From a checkpoint of a small image classifier.
Model: 6.93M parameters, 32-pixel images, arch mlp_mixer, norm layernorm, width 512.
Data: trained on pen-drawn characters of a made-up script with 800 signs, 395000 training examples, 6.9 epochs.
Rows from block 2, named by matrix and row number. Rows with one number belong to one neuron. Each number is 500 + 40 x the weight over its row's rms, rounded and kept within 0 to 999. All counts start at 0. Numbers have three digits each. After the name is the row's rms in percent of the matrix's.
# fc1: MLP up (model.blocks.2.mlp.fc1.weight, 1024x512), inputs 0-255
# fc2: MLP down (model.blocks.2.mlp.fc2.weight, 512x1024, transposed), outputs 0-255
fc1.326 102:522448515517424519499535520491483499517547514509469418446568497511459616482459531558461488549451526480528516518454572492549487543476425512549527460449468515445560506524520485486527519436504569413534482479481524454503479572483535516503570486420482465466458508524517496518499441551509515508482435484480433586457502377537532508474507519512481515579484487425482496509536459497517487541454518559508484505495476503500522429470484493504469466485463464498432536472498515516526510498445533516475462526506523484496448492529482391478493443536529518540498480534437574492521526462499532487494459515539554453468545498462449564527513478452519466542511516539555403537492473440527524528555570518508493489553491495532496509590498537554467460481441425528478543481464528525460442555515450
fc1.327 107:467409514435493477448492535486459504581443468541495488493540539507529466449503461500440409460546532575532512504477515545480563555535507530426574482457511455462565498515499397526524598480512542489426515485553524472459481492501594459450423521470493463447474483493485526524468407526498512411492531542553486506530620476500434495539494487426522562455570423512529484488514573467483546540466480454468500573572522480528561529481528507493511499444518458458481531562560484524557520563526468482457425497519473527514479473518458493470500479500461545490527464579460491520481464462483540496479558460477495491456498498493508456510520542514481502503439471483511476477559533542512504482495549525499526546459545505519513479547493478501479564467461508456486469486510490543548532557483591
fc1.328 092:520538521521517483466549443525478484450533489464601526502472463548467480477527517481497510474432440534500551508521495479526439479450533393484462463557527521547472483489468416478523507421500528521480463486514499525473513652567536472501524443451529548532497441456558496475536517502463500452521565483472628404509510498496479518465451552539449561539477522545514461548535458481543494537488500490510493477504551461466468508534531540486496481504421550501455413504501530544520471529561507510497546529464496494580469500491511497530512502442488487486473475496512517502523463513467551470476487478504473473425486484517559513528444446528506518481464525550479488471517498480517490564557493510550503495518527510499399557482488448511494505471499414516507500499480540489572510491531491
fc1.329 108:469447495462474445498527508536522486480558528489501503484459509494464505540516455448502395510524558493472504499532525475484460456488547512496437459560521479551451566515532510482500511536494548498436510492533486516505479489511554584468509429547546464527493542481476514572514425525446467494518543566473538485544502481451479573492504492480556558537509552492517624506453424530530558490415457403554496490473462524470492441505467452527589552489517501473553428459486631511498537501519524471570502455454533528550499434491538534527478481586501496535498517402504474457508488478519566502491479537579530561472508521424541611512455503502603549512584511524525519514510488461447549486507520426527507570502460481540476547482491530553465532467443449585570514462451516464478500506481547
fc1.330 090:570496555392489429477466410561479509472513530535460494443489467500545438512487509493533494511444521562525517513509495546482438494424513495531518454522530428458525421502533460460579503483450546524560547474513490505551506535503425527489510492522558502416555516480495482533486450487619447463520565521484551502518499529439523479544538522439509563497538500577461457466513487540490445491431493535469471436575494510464502485552528462427530547448464546482510568489515582459488504560614480505446530576474520463476510450486506398578503481513557543482489460477524556454557459418534526490425513556458476400489518577449435540508433509592535499475466523508501547453493537476431523539520523477489511553493522488475501500446510483510495511503488501470588504528504516482455487497557571
fc1.331 104:528496506474509545437475548427528494523529487540460532456518543440493493530547540510538604480456507517536528453551519478442482433503522517459541566453466415501467485530456502576507505489443540457520501530531507583501488408496510543493501563527566548521477470416525433533505488547476562558586468466513560467451494504438549567552481478484519614498561564527508525440514471418487543498560580528524518484528460463485482486571557521567489492553511495522494524467504498514555533518475508447487515487513457466445421544528473543498503415504468524468471502536435481532564533466518456530424462523516532434511443435509509442508499541424541460442493466477493498540501493524492463494477573534540606528487463520540487586485468530502492402465460532471492470493484460447527557522435537
fc1.332 096:554487529450463543504522509470608503559555469463478558456505438448509564497557447523498536427489436473519489405442544577485443527593535507479540515406578486479537447542550419476524469519468539480440462560520488559510520463464514503526494482566543490467507502452472474447488498527456511488440500412454548393476508542492525578588474515495553567456522570516535436477480471474550546472495510388500453459567469517478610555547522446500494556479504582428534485440449471593516507503460510417449496495533541457522610468517477463534456512473520505578510520502531443517471478505552522449552574480504523475531434521496484545570408526397466509454515518501506495490541463509556475490462506565525496441481556540467456480537535434556525601433529486488436490492469553443507463445527511
fc1.333 112:451514537430500501578532462511473538474506536455489500584481459458558522527510571521449577514555560483473561465497546532438575498488468493518426477487580526447478464516442490453514563520548446520528487512381499581478506494504554445554536424420466465534531480553490511529455460520522470561439530439475530488470569538501521467539491485461532491536505485521513524516534439447443501482555460462578527559476461493504502527519426523495532473493524512518479480553484492497482455483593487496515507446427515504431452472558456469474501486579481481529496484524469471447529460463481531453442412480502461499485462516491494444540512477515379483460526511445503506493508602441476531508476466487491513476479525504510453503522517452367565465539457512532499473526449463481485560570476544
fc1.334 099:510542510551458536481475526494501502565527517470452471489435604521461444466476468472483518513464514474441478466535541476449474529543540456504425464574472478425529505463518512502463469492517572499562480487379553551480407421547579510528530479454508471495412476501531500521482461515551524446431514527571501443523407396517506511504546449514507518516423480492493483508517505557494476484520456533477476443507487568461437554429427510445584566493502532544468465522524494558465511545475468467482557571546558540497506558571441497476512554472478516534526465566465460516514471531490464507533486528479539514530548529515499446434512436521514572501487470562523492479516453523526422531526478477503476543532514541504499522469555488442527556490460472529465493531504506561496494497505485
fc1.335 104:594583511557523539524468550518425429557503525494532553582476560470483507462425512413516476442496474410537498571481487469493570519505512491497387510534514456535430483435562555404490477554528439476487520522558523484518497523552464479451496390432485481501501561562450547488505427518476482506452551472516470472486494457456467481431505541545489518487520450568472488493480424520456484525405465577474533472498506486507485548465449463513511512536536461533503527435537523555493501467602452541531523472434584457558576544472524507455492596536496471521503427454541581489494446459550539419505494466506513477562468509525533535542436537490449479496503472493478457479557491472526503539511451551521492539446486472511412403516526515497493561503460528508500457514443483478515495543470484
fc1.336 101:538445571471497471475532535630566434501528466441488465438527538512519436501486600482501452482536536529502536576540521454542501442506522455439486472443475476475493458479552453462533493630511535523563454523498489406427460451539551587527512466506487520505457546445532483488546450559432504499528469501508490507468497542561480461475528541532503512522515495433465561528438494529487535562557558473466513516453498535456499597519505506497474470407513418451532496492534440495489532483542473567517498481447641520553519489490538524527499456537500509448516463503530528486503472448494467538503466492483508470533499496429545447504457527530436456455470531520441521492508514514483480473465538470508512482468454509525478547623521422463525467409527486495485520544582457503497484520507542
fc1.337 082:499437470520545580499510551482463467555516467569531469516511528524520522429511537490566521491548460505485502494499466470443516474516494595514460560455531513450499482471465447536507525518487483569575540516524494471487450573481495538528529514476491440469456503487513441466479456538495487491515466425539533488560484522483458419505458489498469499482485537535500465515544488527518494495495501489442545528481531534493585455451518498445462523470472543522529539480437464492524495443518474505484566580486572553483609480429501527540501462436576472483556495455469465479495461592444495586491509483480496535483474488492552517454503574523503569453540544429509473451466495508468522506467425476457442573544505491541441510465520486442508576477479500501570498492500483485523405521497560
fc1.338 090:526498429488483502593530507522441496520411524553520518484433544454486489478517508595448469481508536523464493523548481485434469565539515540529501497498564542571441438486412568523430462524443526563466460547563491541450451487496506456459535479521490490538498536559516504558527421478500414480490499531514516463500538446538437508464592501495517561513553489466446388491527502480456531527521506531472506480477504551540495548516503501436496530528512543539489568577482522524483459462493517480443449501534544451500520464549543495506555498494454527554492504504553542519436468523449506459463444534369463517523523475508438539523480552523467536455450565422484506472542500556518519496484498511458507583521452503486511472520452531457461506489519537473490501531544476568488532470494526
fc2.326 113:469508562451520497546499463544516487518468517469568550484575487498465446475497488568509477478500503482504468484537505567524468559507464469487503517537480489553488521394511484488537427500471508566468501529470500508483476449539485489606475491547483485566546521491478468528504530509505579538472527515524467531582538515448449496486439471467614566446529515484607499528449578487491509448539538505509538539506501548542459507477486518491525498496465500480487507461499455522516544489465446526470492550458488488487484559502473534504545516476507468489537535524600440416504552502438532447522450438525491567427457451543439491446495437560511456551503506440475485496502452491434458519482534428489517561457528557497475537419515452510491455472452531533545548477514517525529451455542492
fc2.327 101:484549513440442509441479515526551508446525581499549487539558520476493482513436460467462554521487458532432482520501503496510504573477501542485505435536422508501463463442504548470477486512529465530466584462447454470530485550413507523480527450459464520495453516535567524464521483443515478552471514464491435472420450440411538536522496504441540496446464533469476531601517493455512446476488464501558508405510448507512458489517536536513515550510506472524513486487537455476523470487445466519512517550534500551518501577542428521544511444502582546497510517433583442630553474569501566528519444560493546467566555548447492422506492492482505545545488572511473553591521477491504509497525485536490487538535426544470584497581561522430433503497471517529543542445509471526448494496555453
fc2.328 091:460442511533502471499476562452495515445512483489538545496461457510505516499520455503496420511517532517477450499452465559465487458541570553540479537506457455419531509502543525434480421541429529505459539491465472550558498502468484500492500484518513462467542542509491492573505426459561552518477447540447490482466478461531487503537499455468519465514484454474483551458471514462574471503532476468479526521489473633493541534607529551523488587578464474533578465470474484484504437446554601484515414492480433486543463519542528481456470541472513514501519474500397491531486456526536483538503551502476556481533523510482437475506582461444439605517560566439530524418515566455508559400511519581484503489504537509448613470473496431551488496500458516485517460457493436476524498396547524
fc2.329 106:572517501485488539443494513564505484480480546520545476519516511469460504453518475506541556438466477537468507517453549549497499477511464481546474570440508502519462481489485466504517591556439435543476482482562536469547474501481498488446472572449518474520541465526514481422569571444432489415518546532424449447500449496500545459530521471462435504369441518479471510578447560504408470533479527489455448502552507491494476417473457532537522452477448519503519532492506457466562495500505521520502586494524487527482492592521476488507500527486565472448475509516552473434420471423495449526500504419527496477452512477538528525494504585466497545525493444542536465517523479502501545536437530516496488519489448520494475501484506435570550570512503575435467541426573510541496419515475518
fc2.330 088:478513476532522475511499520553536493487499475530545532442509522490450541427500502449490532536539445483543517434474516459436519449480538486507503584522519555533492521474481468543489513465569432458459392489467528480516524502478539504514510431514461470455414463511545548577487526543497549462500529482539534518515576504545510518554483463559503492447506502509503475428514512410487482449505559547475486575466495440562570486502407569574473447502462505429515542467498513539529461507437524482516517474430478501561446554493487577515475532529482453503509488562436532466483497545531492503463443485485556508487470483577583466486529557492486541540494492509483495508483475435493566517443538518566510501491487470529496548544485454465545539487507485607469493477522482437495495497534492
fc2.331 097:529462483524488444549481476520453511560539458541515550528487449524575509520491509493442408541477533452442518550513479488510493599481510568540525495539560487594479532510457473507550486523515460516469514475513391473522462474548485473510477515450532449511531481525451493478496451515483480394522440545478503541572511528534427535475484567518525538439473551505547528588464436454487487479521516446529465501476546505550489482466462529511529580421421505513506481532495476555545485445525444492566469513464508553488525529547486495463539521537498494469477540505539491486457534475499480421509594448501476522511504534456433521502419455533479448511511468535529522479442469540437426463443479432493479485503447497415532442486521538499435526495487416489538524512494504464454464437547492
fc2.332 093:549495424494486536481531440522566478504473474580477539509514496518513503474490504516472478485559482442505494577517564476499520527441446477538542539552506480491441519454459452473463483571502528535516502476486506534534408420494477458472467500478440415530502497483495519532528506578436513449507530474532465530487546442513456445463552505518486486513465507544532565478506582590496468492467475518464547468445532478506442463475478557501501514538537442492431509459572521461441479479476477526477492533507495571535476468447551567503543475559468491450589528482427581499477450455523454566452466494540457556459516443543410475518597507564435482500481505421512471485468545558508558470492478468473490512487432491562523590591498499435518498568509489527516582454514453571485516597495531
fc2.333 119:525522377523512566474422509494515551457536512426492460473479485477466526520524523458487517469523419516501484490531522523539532504492486415486492551514483480498479464437455395524511517485541501499477509483547463440576491595453546555456489532509465430408540538539458532504494526498477507516542474563452500491545521577479488425483502463601464475422506540532437521437554455504549510503491526501511553516531523445525451545508463469463415504450489488536504502477560466438539460480506467438524518576523447520512559470514542487526444478495450476525463536519554484533488490532499501514510468523474538505425473504545491520451501372447606481574478461478563549527533452536516438513435506496523562487504475512546491510469475536553482533532464480474501501516526494413493464534483548
fc2.334 097:467416541474479510484582460524496500479478513495578529491489502511523480514494531499441442459554500517518525420537527512399480491526489491490543493499482449511482508527502526482499483517494482530509482505546458504393438523430513520486539548510498448493572552490485565544476471440488540568544566575479489517426552507545476454478476471456570460544511504505516416484454554463485528496486571478497486505473483543517540496523559569528491466538490500427584498467543479452497458495521549570465551486523519437557506413509466443429507427528500523563483509470470484423549502516449567525517476525476466472531441496499428525515484521456500446444509505471493497482521527499454558446465521476525515460520455556513476444494506493465550470549474508461566569477507464544439529545467529
fc2.335 104:442456502540477552579581498501418513471455550472487447503554516470494561511486440509494466492441474525473457492485496510455462488501505542487503395462501480554559571498500435532456499538516492487497525442538481528466488508494479491541557609565443477493557418497514549500456530439534521509523468515456537546467479431529510439469539506527487478516509550556502482478534557489487560473580495549505419573525555439528489497512537406525440543523428459502450525594464479446505530556440462505482502464543462480463482545436505550539478464446538557511537517524449507486507555527537520541537541542487536473462487522471524452466426501480483458508476455498547526439493454546458479492507583503554425492548490508419500481484445506474508519500435473506537555526497444492537550459536501
fc2.336 093:503492469565459520539513499490498474539514538507469560490540521443472495544419482542451436490486441443458550476492537556551487533571437460581553472485462476487484429444478545559523488405469478516540491455462544491503448522475483430415541589437545507439495490501547451480465511409525466512584510518492528510526518516465486484468498505511516428554542448579524458472582489553539529540493491538541453505496468452527469445481486395528489571556448479520432481506512488507542493563453580490513515539524487500495541475490476477504439447524539522489482520466547487534478515586512512556460510522504545535559459598460530543462497490462599547477550490488593480545514503510474508504537534496426453532547523444418504507529454491514476537455479504498490525447459559507539434516486490
fc2.337 082:564479482468443449611522556537565527447500542486478505506508511457480531460554402555493453555521544504481515471514499539510546553460461490484524457468510535483526487552511511370470399516481536485412536502563575511531490521490550511522536413447451545527542542594514527588489485469507482516463458469516462514500511434534511467436446574485537484559544445458571552470438524531497518488494456504492462509542539429560458502517520517464484478475578523466500483500544542537482491481532502503410484485535433534479469534559501481459523506470415516477536527555524545487534484512505538483542488505477502484489499472496552494556500497488505451506522535486493448501534550509467541501486429556508565549477498491511501502538475511574492542496497564505548430500534557588503516500454504
fc2.338 092:455504526531403457431540501507553403453498412410469503510555509471478494525491496418461449511507447559545475520514583480533496518511559518521531504453464523415515490507499502512489483486550570498524506491466466545425487497479556489528501529506476505523485462490489516495476537574555467493519444496487511527520538547461491420506518506521474494475512537490561585471471461500497465463435567528491462499513472389498500452493533468524506495392578491455505466458472499480496505455499497502468521522479425578533488569457586414540527479507583456436479459490541459518449556485554521480510516500553497475479497433527560463535530535539515425546501498514482495485469511488531500494443503470506536501418513558538558457497491546504449489449528499540524544466473541452514532528553472